From a checkpoint of a small sound classifier.
Model: 7.08M parameters, log mel input, arch mobilenet_v2, norm batchnorm, activation relu6, depths [3, 4, 5, 3], widths [128, 192, 288, 432].
Rows from block 2, named by matrix and row number. Rows with one number belong to one channel. Each number is 50 + 15 x the weight over its row's rms, rounded and kept within 0 to 99. All counts start at 0. After the name is the row's rms in percent of the matrix's.
# convs0: expand pointwise conv (model.blocks.2.convs.0.weight, 384x128x1), inputs 0-127
# convs1: depthwise width-3 conv (model.blocks.2.convs.1.weight, 384x1x3), a 3 kernel
# convs2: project pointwise conv (model.blocks.2.convs.2.weight, 128x384x1, transposed), outputs 0-127
convs0.348 116:81 50 50 50 46 48 48 78 48 94 43 92 50 72 46 54 49 51 54 49 50 34 51 53 50 50 47 53 44 49 50 82 51 45 50 48 48 51 49 41 53 50 50 47 33 49 48 74 47 43 50 51 49 58 61 50 51 61 32 50 51 47 45 67 95 49 52 99 50 50 51 49 74 29 49 48 48 50 57 64 48 56 53 50 08 82 50 75 51 50 46 49 66 50 50 52 49 52 41 24 52 49 43 35 99 68 55 51 20 49 44 52 23 51 49 52 59 49 52 50 53 49 72 50 80 53 46 75
convs1.348 147:61 49 26
convs2.348 053:47 36 25 56 55 55 52 53 55 83 52 23 49 32 78 49 49 31 48 55 45 53 42 43 00 42 48 39 48 33 52 28 64 53 60 52 61 58 50 00 90 44 52 42 41 55 13 59 63 47 37 50 54 24 49 59 00 72 54 51 59 57 49 63 48 43 47 46 50 48 53 54 39 50 57 50 74 61 48 63 55 49 49 59 66 28 42 47 58 54 51 57 63 47 51 42 50 47 30 23 51 57 49 53 72 50 49 62 50 59 52 43 65 61 50 48 91 54 69 48 48 46 54 53 58 56 50 50
convs0.353 299:53 52 50 46 53 43 49 46 42 48 52 79 51 49 44 52 51 42 51 48 53 00 43 45 43 47 49 44 15 49 50 60 50 62 49 25 49 43 51 50 45 54 53 15 32 45 40 99 50 44 52 47 34 50 56 56 42 56 33 57 06 52 37 48 42 50 42 52 51 38 49 48 84 44 37 17 46 49 58 54 59 63 48 48 45 45 48 82 53 50 52 57 56 51 49 38 43 53 44 50 51 55 43 28 51 30 51 26 47 66 35 61 24 47 55 84 44 18 36 50 50 53 43 54 93 30 42 53
convs1.353 201:65 48 29
convs2.353 228:34 57 57 54 58 51 50 38 55 39 63 36 53 44 80 49 49 52 48 99 47 83 85 45 48 52 70 45 80 48 36 34 59 37 52 84 60 63 51 74 27 51 45 75 60 64 55 30 80 47 47 59 53 72 41 50 53 42 48 31 49 53 62 41 45 48 54 39 53 49 62 14 31 52 59 66 78 66 34 45 65 44 49 77 31 28 50 65 49 59 50 75 33 51 40 29 56 45 46 62 41 42 61 52 36 51 50 48 59 69 92 26 32 56 49 46 50 62 42 39 44 50 51 51 19 32 48 21
convs0.359 042:59 51 58 50 48 48 50 49 50 50 34 47 52 53 49 50 50 42 45 16 50 51 53 52 50 51 00 51 46 50 50 56 50 44 50 53 50 50 50 00 70 50 50 36 37 52 46 63 48 52 50 50 52 46 50 49 58 43 57 47 49 58 27 56 11 50 52 99 50 51 50 51 65 50 50 45 48 48 51 52 50 50 50 52 66 50 50 60 49 50 50 47 95 50 48 52 50 50 51 51 46 49 32 49 49 55 52 47 48 50 27 49 41 51 50 54 50 09 50 51 50 50 52 43 64 50 52 52
convs1.359 047:34 30 55
convs2.359 020:30 00 01 50 67 54 50 50 50 99 06 46 50 49 56 50 50 58 47 58 50 68 51 50 47 43 72 47 56 50 50 38 50 50 51 50 51 49 50 64 49 51 51 59 52 56 62 32 55 49 49 54 50 64 50 52 50 49 51 47 48 00 58 38 50 51 49 44 50 49 50 13 37 50 52 51 52 50 33 48 51 49 50 50 48 50 49 43 55 50 50 51 24 50 48 45 50 46 50 55 50 50 51 57 32 51 48 50 50 50 52 50 74 53 50 23 50 54 69 50 50 49 50 50 43 52 50 37
convs0.362 010:47 46 43 48 50 53 52 50 50 40 55 50 51 43 54 48 27 48 50 47 52 89 65 50 49 00 45 49 61 53 46 50 46 47 47 62 50 48 49 55 36 49 46 51 50 50 44 49 48 49 53 50 50 49 51 48 55 37 56 36 50 54 50 39 47 50 53 51 48 55 51 50 54 52 53 48 53 48 46 31 44 53 49 51 48 51 52 62 99 46 52 50 00 49 49 44 00 50 50 60 47 35 50 52 32 51 50 48 49 43 49 51 41 50 49 57 41 47 34 50 48 50 52 50 46 46 52 34
convs1.362 054:51 24 53
convs2.362 022:50 50 50 50 50 50 50 50 50 50 50 50 50 50 50 50 50 50 50 50 50 50 50 50 50 50 50 37 50 50 50 50 50 50 50 51 50 50 50 50 50 50 50 50 50 50 50 50 50 50 50 50 50 50 50 50 50 50 50 50 00 50 50 50 50 50 50 50 50 50 50 50 50 50 50 50 50 50 50 99 50 64 50 50 50 50 50 50 99 50 50 50 50 50 50 50 50 50 50 50 50 50 50 50 50 50 50 50 50 50 50 50 50 50 50 50 99 50 50 50 50 50 50 50 50 50 50 50
convs0.363 161:53 48 30 54 50 55 15 52 50 62 35 51 48 58 45 99 18 41 48 49 51 51 47 50 57 23 74 51 50 51 51 51 50 51 58 33 48 46 49 61 45 52 49 51 51 53 71 43 50 40 51 49 49 52 50 55 55 50 41 52 49 42 52 54 68 49 53 44 53 41 51 44 51 38 47 50 42 49 52 67 60 38 99 49 43 55 48 47 99 49 38 51 47 60 51 63 38 51 53 49 82 63 56 49 51 52 39 49 47 49 50 50 57 48 59 47 87 70 50 50 89 48 51 41 45 99 21 53
convs1.363 190:44 56 75
convs2.363 305:49 52 50 47 53 50 83 58 50 49 40 55 43 53 57 15 72 50 50 55 55 58 41 45 42 89 60 29 51 48 50 49 53 50 53 35 52 72 45 55 49 33 52 63 51 57 59 45 63 49 51 53 50 64 51 50 51 56 42 61 22 53 53 70 64 27 12 39 25 73 56 46 45 50 48 69 54 50 49 90 61 74 20 54 44 57 46 50 92 85 76 50 48 24 53 49 77 50 41 41 55 64 56 63 45 29 48 47 72 49 54 50 54 64 30 50 95 58 65 21 42 47 50 89 39 53 75 48